python train.py --model="image embedding model" --dataset="numbers of one to four digits printed on busy colour backdrops" --train_examples=73750 --image_size=48 --grayscale=true --crop_scale_min=1 --horizontal_flip=false --translate=0.06 --rotation_deg=10 --targets=["ink"] --num_classes=12 --embedding_dim=64 --arch="resnet_bottleneck" --norm="batchnorm" --activation="relu" --drop_path=0.05 --depths=[2, 2, 3, 2] --kernel_size=3 --stem="deep" --avg_pool_shortcut=true --widths=[128, 256, 512, 1024] --am_softmax_margin=0.1 --am_softmax_scale=16 --init="torch_default" --residual_init="scaled_by_depth" --optimizer="soap" --beta2=0.99 --lr=0.0039 --beta1=0.95 --shampoo_beta=0.99 --eps=1e-08 --precondition_frequency=10 --max_precond_dim=1536 --merge_dims=true --one_sided=false --adamw_lr_other_params=0.0018 --grad_clip=5.0 --steps=14000 --batch_size=128 --epochs=24.3 --lr_schedule="cosine" --final_lr_fraction=0.01 --warmup_steps=1400 --weight_decay=0.1 --adamw_weight_decay_other_params=0.05
Rows from block 6 of a small image embedding model, named by matrix and row number. Rows with one number belong to one channel. Each number is 128 + 32 x the weight over its row's rms, rounded and kept within 0 to 255. All counts start at 0. Numbers have three digits each.
After each channel's rows are labels from the 100 images, of 14976, where the channel reaches its highest value: "responds to" is what is common among them; "colour at peak" is the nearest of a few named colours to the mean colour under the peak. Only what is clearly more common there than usual is listed. The data: numbers of one to four digits printed on busy colour backdrops.
# convs1: 3x3 conv (model.blocks.6.convs.1.weight, 128x128x3x3, each kernel summed), inputs 64-127
# convs2: expand pointwise conv (model.blocks.6.convs.2.weight, 512x128x1x1, transposed), outputs 74-147

convs1.36:052091084125123132164102108148184147067121160126109132087153128156095184091161114103132108129157114156112126129127148145123033093117192135137100129114114131138171172125079112087122148153171113
convs2.36:174176131129155077078131167156067107081139131094066097133112123115155137197090091149116123160104168131157153107186105116191161116117094082105153099100149157129141119128111148141123106090146104150156145142218118144126146123
responds to: bold; brown ink
colour at peak: white

convs1.94:138126101161082143108106136135223128230111124151221125099156100119078137134089156095161075141072144147109158077134086113122129123125121124150086099157126173136103141174075096154200162117116079
convs2.94:143123155120133114160141115156141154151165147086093123106121128071143126211087132197093097162076120168147170157189116097103105110084111111187173129060160095129134134151119133126177107170102152098148155134103192172092101137
responds to: black ink; length: four
colour at peak: white

convs1.7:130137141169144107144120089093148148167132089162126096111098119157114061128162157147159177066163125072099106115195176113080139098171130154110053157187064119087176194128089121161156162159099067
convs2.7:159202101103112152124100146149115127128077159125169102129155121085120105169167174104110132075142104135171050086109210120075147116145148082110092137174096183128124148155119174152116150066082095171116178143128150156098160116
responds to: black ink; length: four
colour at peak: grey

convs1.75:111108105144109139143131167065171164186115110125088120152135191080091094124090168144116173114163161102125085127159146114156148092167133120124101103177115108143134136157087129076148130056093153
convs2.75:080180125158180103150126155177136128166089141118126109133165087113173118164140132144160132076195138185104058082161100126119080123123159142191086116087185214141136125127105142105057065143143120131132116158132154140130081147
responds to: black ink; length: four
colour at peak: white

convs1.125:128109108150103102142113084068140152142146091234112139097159139123134175133147134149157104087099119110122093134128088128100110091100127069108168142131112111159167159161100099098152093135149176
convs2.125:143108142121131117089138113133134068098134148091133124167107104159147136098142127134159105064140185130096123198108142085122158138183126165076138090103118200157107107146111134096069112097114195119103140121139204137125108102
responds to: length: four; white ink; black ink
colour at peak: grey

convs1.81:124158120133074114116162158124152130117114034180168150117073132124132133123068172036150055156121124152139110148088127125130134150123165143116117122101141110101090104082143096139128147099154114
convs2.81:119178180138100158148129136105129147097139125129119087124153083132111126149148174114153125132065166098072123117180130128149122082121086139148097128146121191139145089181131156185181118124135097108155137142122203139119096126
responds to: black ink; length: four
colour at peak: white

convs1.57:106116150105146115096090126179100124082124143073133070157136131144124129134170148095133088165120124187126096194155133133146126115132151079182098109077075140156096138124123082158170108181140129
convs2.57:134145107140163132161160156157067147165154090134146064162112080101140171090128124129048183156027140107114116123099157140060190122086174094110154114163092113114190138119151160139133127130125104142148118100132105142127159117
responds to: purple ink
colour at peak: white

convs1.113:116138153127125187153173160143141089109145146120090120127153103132110109079172153114106040133097120108121091112146168101142128094175105103124081130086153124143196140075084107100165078114096088
convs2.113:170087106132060130132126151180103147147124166148190129109156107177143142084162117151086112171106168162142092147114143079118171128123054154125148145155136119149067160144080139150162093102160125096063134153160113105139133121
responds to: black ink
colour at peak: white

convs1.83:183206153191187144158149136102167119081077123111133122095103150106097081159163144170101152089135147096112140173137147152109123123142076102139107133142183111112126072077138126092094112125174141
convs2.83:167116141098134137130139119137167178117135103138144142097057171197091148071082146173122128117090066118075144136129124130165192119136151159098109157127119120094116176093105107147091116173100126145124130117143094120165151160
responds to: black ink
colour at peak: white

convs1.38:191106141120102204114134139099150073152099130139123114124124178158149182149160153079128195086105152158122174143173142108132149125151142156149105199089109219101093108170188149202143147150144186
convs2.38:087114089073174094166174120054145112099095143140150167139119158105095140143106149158105100131163136115181136087111178130093140104197098130122169180160141125134121112162124157160100127117190115117106155187162050097146123117
responds to: black ink; length: four
colour at peak: grey

convs1.123:121172137079096099084118124132141095128103165090141052112079093148156100116109169113151160091116121200171135164098138230164132138108122135162165146168110129100141113162081096145122140095070143
convs2.123:151179122184088086152134148021120136101187169132164159116140100098095137186157192118073143201131087117144185130204141154121161107121098135063126124105134096109174132157093099169084166207136119183231149064181133149103103110
responds to: white ink
colour at peak: grey

convs1.104:074088100150098120086135166118133132096172114119088132187122124082131118130195096193115206089086122180150125129118111127147135140119114101071170230094052140205123142106109118073143084163103109
convs2.104:188165153125092135149146130087117139157136160145110157205086102153143115105126144104092112076117145096113085159091130123094105150142140230144128128042126141118096153139159143086165099139155130105128168072137135061160165060
responds to: black ink
colour at peak: white

convs1.63:114117193181145148056117111130110155172104151091139165112153156086156154172132171102190118129116147083134135146101126107092139076183176094106084110209098097175118120143111148129088168091108092
convs2.63:083159128074113137050124144113115085133112132134154122067101153121177155178078128122118112153196108153145103211142180076067139120132091154141136128123169127141080166177097173145193133117081173107116169116160084091189158128
responds to: black ink
colour at peak: white

convs1.80:137101144184160119155063171108139117157091124146156162126151139128120143193075104107189120076139156192174160127119146161105073135116168156120124114123132105132118074183125127096175175152079164
convs2.80:116124154127086069125169123089160136136159123090150065102131048156140084140073078154075134154071127106121112168128116076175099179082083160195139060068142120116145198084119149136168048127147156105208187187106159168183156090
responds to: black ink; length: four
colour at peak: white

convs1.71:113044175063098099125128146166134125060145170128141100135108138164126172116076144099175104151133183161116086144152096139134084079169131100163131083159135092114110117111185119073178143073144117
convs2.71:184134127094141166114110159111082139110125092135086195121101112145122074090133147102177152087139082056064108161055097115100137094074098118057071130112107180133097074093144068134056047155148137106167192082142165113138122177
responds to: white ink; length: four
colour at peak: black

convs1.90:105149121120114135094200162130147118124081147121123142123059135120130131134159137112176099078178124099073145114183209050154152133167164141095130159146136094149146125135198145115127161074069141
convs2.90:085141149122161189111119110107194181132132114131141116179082113135103156113161193167154166121135175119142114094147117153128099112071131081124112166096100139178133131137092155152106118119129146091168098168114108128065125098
responds to: black ink
colour at peak: white

convs1.126:121113124176201059175146162110141156134138144165131131124167057080170123085163117138118110201153167172176136103129148202111120077118179171160172156102127105138129162125144097168124146103190119
convs2.126:155172121115176094197173103206158146089191143141187146198128126110155113154137106134126129142163126146148186122219145162123069088115102143168100154095162182087163135116094151119171148098130180088162123105095160126158175155
responds to: white ink; black ink
colour at peak: grey

convs1.64:102131151142102132180133160161077169203138115075085136156096132137138170140103098160125149108142118109135176113137121104165118116120089145069147123079071097152091089109138121192105141125183143
convs2.64:229109142175165129094228100129085088169127128168101106127128117121128137197095054193140117175132123126107115134093099113111150170116134141180127111129078109119219113119180175157074112068128044127120151114115064177113083094
responds to: black ink; length: four
colour at peak: white

convs1.77:123137134150167080097148131100112159124086156116107076126132087112190145116086125173058178140111149092123149059108128085193130066179083132112116183159081157053126135130129130060084123161119119
convs2.77:142140094165115123165110110143151131125145090208132054062150133136111144137148161133117155128164145169174124149196107147143116076163123111169070104071171151136120107109130112176118072105123126127139117204109096155132136177
responds to: white ink
colour at peak: black

convs1.29:105125130101166169150153114144145119083125144140139112132138159084151225143103089153136100108112157171148150178079190150143126135134132134158112165120142199120138105067115114073075070127166083
convs2.29:124121109099121130120163105060097140137148093128095145110134133128108085192127124178094145138121126110106117109071167113120066097165098107134109113134210168099148094155154147161198108161157115168140111089169140149041102158
responds to: black ink; length: four
colour at peak: white

convs1.120:123162096165087094131118088090116135081108137113161074171174131102106137099161110149088118049157155077111132135113123084142160109125079158128151095136066137102235159084106120108079126145139127
convs2.120:081162140172131142115103152115156105097107062201206083071141073092104091098092114106162067136186117099089110105156132110179099141086148127120147130078119092174127101152091147122136085122173120112094182125142170186122137157
responds to: white ink; length: four
colour at peak: black

convs1.25:113090104150112110146099102153160118107139079118148150199111115144125089135089105134165140134134160141147098120033137140144236135108083117124154134152180129127172096084165087152157100134141119
convs2.25:101130109167128130121164092118121110149079176133120126123102109122206131120095177095111229151114052103124124104132166150121159223133175129103109059142168106083123130176110159081107132142136124098103180152068137086214106120
responds to: black ink; length: four
colour at peak: white

convs1.0:168111109126153136146133180121126150113118089148081142130104183107153139143133181103110159056104157097104170151119161057159145086109120087095130163174155127171087138182098120125112124133100195
convs2.0:155050145113119111153172108131140137166110100071143178168129101135178108161139117187146155101151107154107112107129127133133062095121113128189130133151083153123151106162160099135105159119120133148126128126150141138204085079
responds to: black ink; length: four
colour at peak: white

convs1.46:118111096166181135208160149131148078116082070142107179110138116080107102066124145137148136147158168073149127197124170138155043140156134151119111168120121071138119145126068107153147178117082118
convs2.46:155108107144107099186131146128160103100162129111122121143085126141147138069109154173082122117130140123134164115136083141169127124096146112101152129121170109150159077132112164142190101162102108142141095153163096058154147181
responds to: white ink; length: four
colour at peak: black

convs1.98:127196118131149145148145151113108159099122092123085156183139132142132121182108142131173120176103171191115125091137172049110156125142157138160088097146139078113088138159093128116164163122134097
convs2.98:114109122069088121095117108070092157161130122111142075093098063115107129135083105121179112143175130119087071177092102104134125114177069111112182104132117097132140128126095101112113119148147202117145107136134225115139135098
responds to: black ink
colour at peak: white

convs1.72:124069128104143091163133074118154101164123137146100142094088133167122093164119082049134165088087177147126087181121149093158137114133180098136146138121104086044170083081160174157148124168181130
convs2.72:124117137097121161155139157103133151075122087138109086102163150092145115188099132160173085191127088132122142154082165135110148122100134149129164120121167194136130145098138110123166158061131181116090135152138127120083079065
responds to: black ink; length: four
colour at peak: white

convs1.118:082147107156138138148129090100126120083086121098186106072113151072140134127154137100050160110151131142062136151141132092173105163119134103119120113089154131159140156114163092179121105079091137
convs2.118:111149096157122185082157124118130163170160156142122103152164076131094122095093162129136101123233081147158083147086178111111113111118184160108180112156119117155133101146112148128117173202150093101153129119194097170138054112
responds to: black ink
colour at peak: white

convs1.59:125161045112122145092117148167115065093044104100179128139131146096147129063106141137187181156155169071168122128096102108119127071141090112090107117151102124151100062143150148158071116151195142
convs2.59:127191143089137142187091130131099147118113100091079139217119151095104181056162150179146155110103178131129108116098133117188126163138117166190182158208145121113159096136098147087144168127110167172135168096098149108114122101
responds to: black ink; length: four
colour at peak: white

convs1.79:141069138187082130134111133141126110166140133065099106120125155120149100197078092149183111145153133144083095136153145073123148096168103198154112140158130197148096147166146151141141136135086156
convs2.79:109148135135112136183180160109101141103148175143099097148150197142154133118120160126135137112120093150138114187093194139081154126142118116178126132142123182129177141127125111109163155118184115117138145139133144104147163116
responds to: black ink; length: four
colour at peak: grey

convs1.117:127129135123129156118116137105207182147174094131151073147091100099181125114110160135126098182118134125140156158066150087117116102105097170163166114112115140129182128145078162083144183158149149
convs2.117:057155081093094138093153136108095157125132097119103101152155110081098157094119119107097181113105133121154082186152122096090127125112132096162122153102112090220093093141124063094144155104194067109085101113108147172153079057
responds to: black ink; length: four
colour at peak: white

convs1.107:214144076137108137141073124164116123098081122140147097204144141188127121144142099111147104125127146116129144083079178101135125165113160161111074111161087171135102115090164097126138107144080108
convs2.107:106147078173105119126180166120151120223146109099097132101131148119143140106064098145152106111091080091104140156137118124175174128132090107150121153111069165109140206120092125114088152155158128108127119106129098197075139114
responds to: black ink
colour at peak: white